A small CTC audio transcriber, trained from scratch.
Model: 17.1M parameters, log mel input, arch transformer, width 512.
Training: nadamw at rate 0.0013, 18400 steps, batches of 96.
Data: trained on melodies that start on their tonic, played by one synthesised instrument, 26041 training examples, 67.8 epochs.
Rows from block 2, named by matrix and row number. Each number is 128 + 32 x the weight over its row's rms, rounded and kept within 0 to 255. All counts start at 0. Numbers have three digits each. After the name is the row's rms in percent of the matrix's.
# v: attention value (model.blocks.2.attn.v.weight, 240x512), inputs 342-511
v.10 095:162096074127071099143114169098160118134124102111141127113122071129147184113038112175056093104175131139132117093079196096100115114132124129113119088088123110072070090130139113114144177095117175121093250152069102130144088161110119113101128158104147101174134113120151143121141176100118112186136082125135139055086111106116137136161156137100108133113145135202064098112148134097136104124106126175119192128130118152134113159137122145134146086134089113140113176099101115106042130135166168102080147080133116105126151132
v.11 085:140177160072128108136107162094050131132158162116128140104099105122070104110101132223142112090100121122114145158084107167111150140078102154169089177121155118094116157116142175168120133160161146123115055107160155136142084106103120138153125096126136153072155152137104171138113095145149164111138104175136158124111116070109168104178149140128128142174168164163210092119168141084113144091129167066126111126055098116134116130159179103116163196117168112109116214159150119165135125156160087131137109163162174175144120145
v.12 121:140067065100087132148126203098097118116141097146136158121138120115121113179102167105224156145158129124093139099126149149127128114153097174191130136141157124084163158131122121119148165091106108131144097131079130151199104127138099112145090103101091143121127154127138075120152104182142115059159138090131131130147096147055147110065161144096090130074180082129201148127115134091121132136140140110122128099096106100033120069131152129128053111179152123119117111178117106148090088100122117141162093080163162173121162095
v.13 111:124145077091104136165086089134160062114147138100134129077092155160121160065099098103125145106118120149141149082101138062190131128173095084095177158125097109118104115148107104171145080119157144138115120181141122123027136108104114102110138176108131171104159135123142171132139134129128166147105115166137111162168102123091118144193155122116165130186108165125010124141126085085157051130114146151124114107151127114144161240067159116148246087088170143104136200118095149127157145110143110161165171133178139138119131136
v.14 087:103127172118150150063205158116050159144113140119129132179122088145112071148179098112130089156166155100100103109200071221150123128067158106133087063199166164173151119128142159121083165136072128147157114100150165181131081080153142149162092070117096147150113129135135112155115159132116127094149132096138078140117123144138138086080129149116128150112112120138255100155161121146136162163109104175113146119216166113168093125152070134144113135133077129130137136196191115169148108145138147084112125127111134087084125127
v.15 115:167119160128162169124141077175154131162120166121123116115131178077119143147161128059147115100065115159121131114171117158171138151141081140090198127094135123153152118104136126104085082036163123135135151133089052134147157086166120118126160169175096156152115120123124208114018121123129101183136153162131097193161075145144118149091103117173163118110152159075130095157135118168117111159128138104137139143211127141196178116102117140124215090142143147077162106140105141134215129130110132155115123119114139059110143151
v.16 115:128128104129138120090066042100187116103128125128171156153127134197125182123139175099108144158198084181139134124152125067164153104164099091071120137178127125078109134108166180095163091165130135155141062088114176188102144153150103137179191120087141105118105113113125122117126128126110181095122118166116151147084155093154074149135147163121138122118141112106078150086172176111143079130118109129119077151066130111108133107089197123122125132092124046136113020143157133145149100153105108147141074110134132107124124120
v.17 105:139118117152171122135092085126184133121118128117123103158128188121153180061121126092130073121095095164126161112146153112158132124176143144094186149092080130112137078138114131102115082082124189084145128164116097043128164112101097124081166161122166052187089063122120139125120138143143068184111132159116145070144012116165122146141134139175166117127162167108129102129139093174082094148170136141145074161114144143134149062116109125123194101155130159110112068108083140135127122081111085113109102127135151125118120138
v.18 113:152170153171171106109114160164137158130122110166137139123137158132124112160157193119140170155128086161151116129133065108123097129116130125124122138146073134091145172140099193121143123246165124130168133121067129085122136153171134155151121081105130130121112141112129052119162083201138163094131150166110135119125155112159104158138094140105136125082127149063113179081088145131137132099132100102120102140042131105094104031120141115120073159119160189171129090130135143130127124136109112149115112120073155119175090099
v.19 093:107114048137144092085041117117160109136132138112162126087141077167130169138076180155176143131146132165150104113145133073104102115146080129137134062106095102113132151151095136132198110144109103134108133174113135112088116085081102139102114130075120130086119156146174099128140084136129147032141168126122214149136143122111124135150122164077092118142110073122061153106099113074150112145152140137123102125000124159075102035126141111141111087114169141181126118111097137151114149104151160161139127126140138148134112109
v.20 112:133187139129130142175144131150170135113130138118134087138158114106141137040138100144075089109098133134215121144118205117128150132140176104115137137086163132107094067086142098111088116043177172091100150125161110074110129142099131157114152193170143100147158101119125181107070142048129068227130110155121067119107098116145140150142108088168138126168118143142066116150116105144130096108106141146136178104207116134137144217154104132140184120099130097110152160066112146097145139128127155089071157110153099064163141167
v.21 111:120123091138105157195179189163118118147149145132153101149128121132158166153098148152117072154149070114159144164106212119132143159116126112138141106151166131086123116169131132069125166112123158104114198164097134141169100146152103099151139145134121173100116148105140113099115112115158122115137070170119072160096079139080122145115163120109128127179172165125099126145116135093145143161133113140118205092157114100171117232144080181131165093137108098043158194132108124089117146142130119102063135159152137074116176103
v.22 097:094071151137107152143129107110194145144148136111125098120132118142185167143067137127115104133089092147164165153127190106124090168150122126098176092114107114213108107160114091104112102114121068110113107153145092134084193091134115101110102160139137144115126117131137157119095149081145117110113141122115118144128112159129141108132087115154122116134099096116047125150110133136114108148158135141133168126159139156175155180141074121126170041145121117106127130113069143102134168108131164112130150154116106084117140122
v.23 100:153137109126133028122106100103123088118121133106118088159144131106106172125127137141099030104109133143171122100123160104084163125139104132145093181125098148059130108149129148085129091119155169130175154096096137134129107157107109149133121094110141106149096136131130121132110083136141142092132095148132138087069118093111149167177151152145140135141223138152113109133140132131141112134136137108140109149093122088131147060153172124143179183116080120089081170100133132177156117155127163142049108088177151145090094114
v.24 107:099097203095036136124159201104090158143160081158130095122120146075165102108094135100076111122134119110170126167112152187076121172107150160136117128176134136164126181117087130075129184179140060120153139103173141165098155162139157093136057100167087117095078131112129137129149113147130094057104114140127115082085137111101143093091121138152131136109121080146165122126124127106118145118140152161111165124138131095125118121186125157131085150142097106041104130149141135130118149170129112113116102139073163113147163100
v.25 105:140119200096081170184167207150077173137148088173123140113125184090121051091110114071144146093105156099118161147096149205096117156113161174166157123109129125149150143105103068121095185137135131123112127122109093130185138136105163111115087120177094076135142105114108146126129125222142066134112118117133150070165088153085136093088139093133113121077150109133213099124108118132094141124127132125115171134177147139067138139143105127130101141171155153098095119154113093101072131146131103109135094110124162162168157118
v.26 111:143099160134073044148154140149105148121107120159087102134150101053124073070129076144172113106063189091125152152104146121103137127127162199159113160069095174159136114148117079168092117114174116129116145121170091077125145140100148136111100121166157064128169102138111139120162141087136090154122135116125171070139098147104162140150107100140127110129141163169119137125103085138111139153153120122138116123145130135082143086169084083132142140167160187147115195090139112140130155094128173118100157186125145154138096147
v.27 104:090179202109123159141134132159138156126181158168131151071083173174106121072081098094133124124140104113138169174124127135180117173117143130090156112176084129110118204144103139089122126173121115151116083171149137126095166097164118076179155137140097075077131126101120151138162100167142104083112118191121158114160132126118106116129166158130194105165148100112161198108168166091131105119126150153101087138085162138138145120151136132112214113144189113096159070162152128126175125142126045122180096179140164172134182106
v.28 113:073181091135131142181116175166117137119153110135144092104094127165130127083161107190103157093148093111148113148093124125082099167092202116147152147091160110149143165094111071185147150161122110134160128140185106145120171116176098116165089140144064147070089151119130090132181057179109092161102158151130146100149200106088138102130122108102142121169065122129119167122064133096137157109095148120112158098070089135149087138163145113119151170070119105130146189079137109088106159177146094114127130158073095210135109104
v.29 109:141127098166194162085076055097183149129126124119136171154126159180118188143147146113145132108136117161124151111174113109170139103175101118046159178159082100098152116110127184119126093133080140109153082126130169128101170125163090122140167132129154076183092084113107159133090153138087142121155142138116151137145121113167111158140100148175175118104118165115129132113138130157099093116117103160138053168096142140176146099051154118122116146123147113174118023159107144148170138112107091154155120092100111142117143145
v.30 094:079094214106172113100183131127108177129118148133122114192158134188105105217143136146219140133160186130125137153182122166132133118122126124119076083209129148140156118143127113139122095135117133148118058077100143152165133094152126123164142102092142132165140159147124123131070168109122111081148119098121142145115140169128101120098156148126148140130179077117202150128164169151140141169080132116129102138183168146158131123142163099138151107151102126127108058167127109153154088136110164143174141153196115141095150082
v.31 107:070139138098150153148134140126101148084132125156145144190196137198121065060179068137175160117134169096119126199168120181137148104116157137157083116137119116168150080096135069167103127091147144173072085080163192119164098124105160132143150114111138097199182122150115146141120191134105150171116134100130146143126158127142121146129143108115112140148131153148237141142156149152137165129117149096135117133159118151110138200104143108150109150112143075185137094122173073089087153109144137107151139162212113162117132138
v.32 104:145129121136076122160110083155168110118114101164126134099102197066164138030117089075088124128101087115074191130071137085113123147137183160088180148098120127103082156141139100125128165090169130146092177153115095063158194162133120107124206193119097041093062102111125126118194090181149107137089117145134157037167071114135085126182153140138152121132128127121086180093161150124118118085176132110096138145096124144043156087158145147122144092110171123128133052099168155090102102152126067126130089165106162125137110122
v.33 095:106132202123107128107125041130134122101139099115121113100102152135113110113174124118082150099167133130178144134107090088133166141180118136094128164092183149108124168080153160117107104132116112141176003098191078206062174115128124122153125118131091106075096089123092128122104103127100061104107121173121137161132148120081127111122148111144134109157148130120098128117133151118138081123109104167126061130159124094162132108122209118123155203127107062082112114139163130118194117166103090142151108139132073162132153135
v.34 109:154150126168138143185160192175102109139122111142126100088121089105093097159112131163154109163112151086179111107060153089136086139102101086171131095059073155097136160141098168157137098168140160109107171193115072109122072124168130129124061127141110162134156145105133081104166086163155139100131127130108098166161117130047164163145138098102125112119129175093079183112074116111149127157135105182118134089113128095161127088103083127104125125166170181153152244140095117095148123086129118133100150084148132123178147103
v.35 099:080085015082129183137066128089145122124128089135144185125129160173133161102128124145231160128162143164121141122165190152188160122184106155148152157155138082141139119133107106165159125099049124120123064110144177092131158116116101082116089124093090108163108117123127129138090140124090106122133150084116147149145120147138152115121100123149100116102071109118144191128085100121123097139109138153117076138069099160084128137096145108133045097109141133203115039143087147145062148052115115164202108099130123208118171163
v.36 111:086181126134190102160113156131175109118128148181175100138168168162115129078109145169197118177165155168186108153123167114134123088131143117130122108147098161101095113142108091166125089165173206124119151157122132036135116128116106157127137140079148103157122128128120056109110118128177107103123118114114177125113095115135094198188177135102169114166173072101088205080119064105117108138091131157117027131049107120046119027159103114109159104098198155166127096113110084107126086067107136141142110121155110169181095104
v.37 096:151074129148147129130145129162156183133125152151116120174134178098149152163106130145146079135144146137096152140125166151104149117148170179119155109138124162073133096098125147076111119090095162099143128123096044063245148151167068114098139149148131046172078071127120121137124124141134025156143138141124144027126040127130129111099138135159159115071173110135188130115134109156075138171149114138129106140155163147118120027177101123115147097217108172100100030116111112154085073136124111100102090102113151145126132089
v.38 090:133185081133137136127126189122090070159187131149135118131077102107093091116162104074158100183157151126125121081175124158153105101089129089127151133159134162126146162164112152157098143179106139124170214176178171137088098100127143139176110115153114152124132111117160091113147134108124122095137125094129071132151095126098115134111127122107165128119120126094172159124096046100142118117083086171095100108129139077083116121079081147134094129127183156140169195188143141151187115118099102167132136063093146111135163161
v.39 103:163086119096112140152128169120100105122134146146126158105131203114144122130103136104178157156149132122050174108102140136183183126160092164162140163153137132066130114160101153137134144127136131151086108156062132090179114151128142119134136136086087108119126147120132097141148143184150192109132109128141119130150053124113118170143169143115113129073151172104121105118148107117161126156136117115122095145103135103029138126133161136124123112156167191101120123171120139160081105117130091146139083118166216124115141094
v.40 089:168181094132107114125099122149078094139140121088117126148074059141074120194124122141164118125149091119089133104109136126145136101080111087140109194146136107094125178126169175165139116156131171136137089117151172147117105113124144124182152087109160159123139121129118118141116115151110165082131119154144168147142157123103139132138163147140120154159170162151172109091128146072168130115098126122116139105106137127144123179078170107128124184093178089154124159170158114179168120136141094174154130122148144192104154143
v.41 111:117160152114192144133167095186159131097122194143148137164163160134095109116164120158165160165114148139161125154141110133168162113133106105141087155133136137134118078111149098149075067091200165166112108121092110080162097089139113142122169152090116173136203132127131116119094127097153170185138141123115071209154102116155113179155132103125136118145166131071115161148144130162139107132111153064150083127198125114097164165130134112131174116118177152135161123132137121134175088100122155127168134135206119109145107134
v.42 113:156156121084129110102070145112089121148102162151126140129126134151152169089123131071133070155139107150077111128174160153136137118113138115123138070147101153057146095151101177086162132160125168104124182137117183079150116193131125134173153103129128068161073154136143129149132148146103176101140091159128164118102098099194115154107140188137177148116141194150162120124130095115147149129137128170107123154004140147153101022121140173134149127074064168101133074099174163159146131116101107126067080114075184086089116126
v.43 102:136147124102138127145162244130118153098107124164137154092128122132119159084097135165112143154180163143115109099074144153129108129069204102114083103130098151064126109133084136141119174168119178146104168171079104027087093167162103139086134111080075088115110098097136070119198115207151110159122136109109128047134117089100142083164159145087165111048108160164129160108093135099157093117097147208123130113112145118086091078120090113108129095118139207143134150133125106120118090124155092113088118098093185170144111105
v.44 099:121094131115143102089167078171124176123123180115112115163139149150095120192151136091199104109081120137147139182206120149143132123144104146116125187185125176166170096165115122114090089124130087123168043093152151165110141104109117133126122124146162125088167112140102153125133106101137117118144159136120138165159154173106133124110096113153147119171185170129147131147116139154126132192120124101158097122176139126184156136155088082146176152163122167086096132139116127167176179126096159138115133176124147153117109112
v.45 101:159086100168100159148152119154081107172116132095090134089096120118175137183132092169104076079100062081061155114116159117096105162123132165160190156074131125114155132165148145103167185063074112097120165174128107168194134127148132091139099140173134117121109144137134161150185099146111105115146109149144143112154121158105166121131131144154109137132137209134167075154126128140115192158185104131115200116110108151203117134151139162137118173168079119095129187129137141129082163135154102094090127163122141128079148123
v.46 101:128120162125154164110162182093130180124147140107155124189158125206097139203155167136138084129170139158154103139146155202119153116137131133107089130208155136136168043143127125079100147139071167108169081085125194162088081162089160165082123074150150136157148058119107138129050152161121117126145140084124107154099140132126152098091123119141109130098144181164195074148139153155126120148103109153164143121198135100190116226071077119130113138123054102086103153184089059124121153119122136110079121084123126123127167109
v.47 112:164148037154205176138101123181113117164078158129137119119144110142125147159153137131197124111119082144056115130126141153117097124075137098123167073086138118123141108112126098178133123071090196126087141132076114085223143104145104157112176140125147158187100112134105128131089111184119154166134130109145185168158113163158108150120126120123124130127102174098155112096100116123119192137124107112128154136059116215155114088071093121117122121088136127214142085109122096109091151100126117139115120128113087160113097131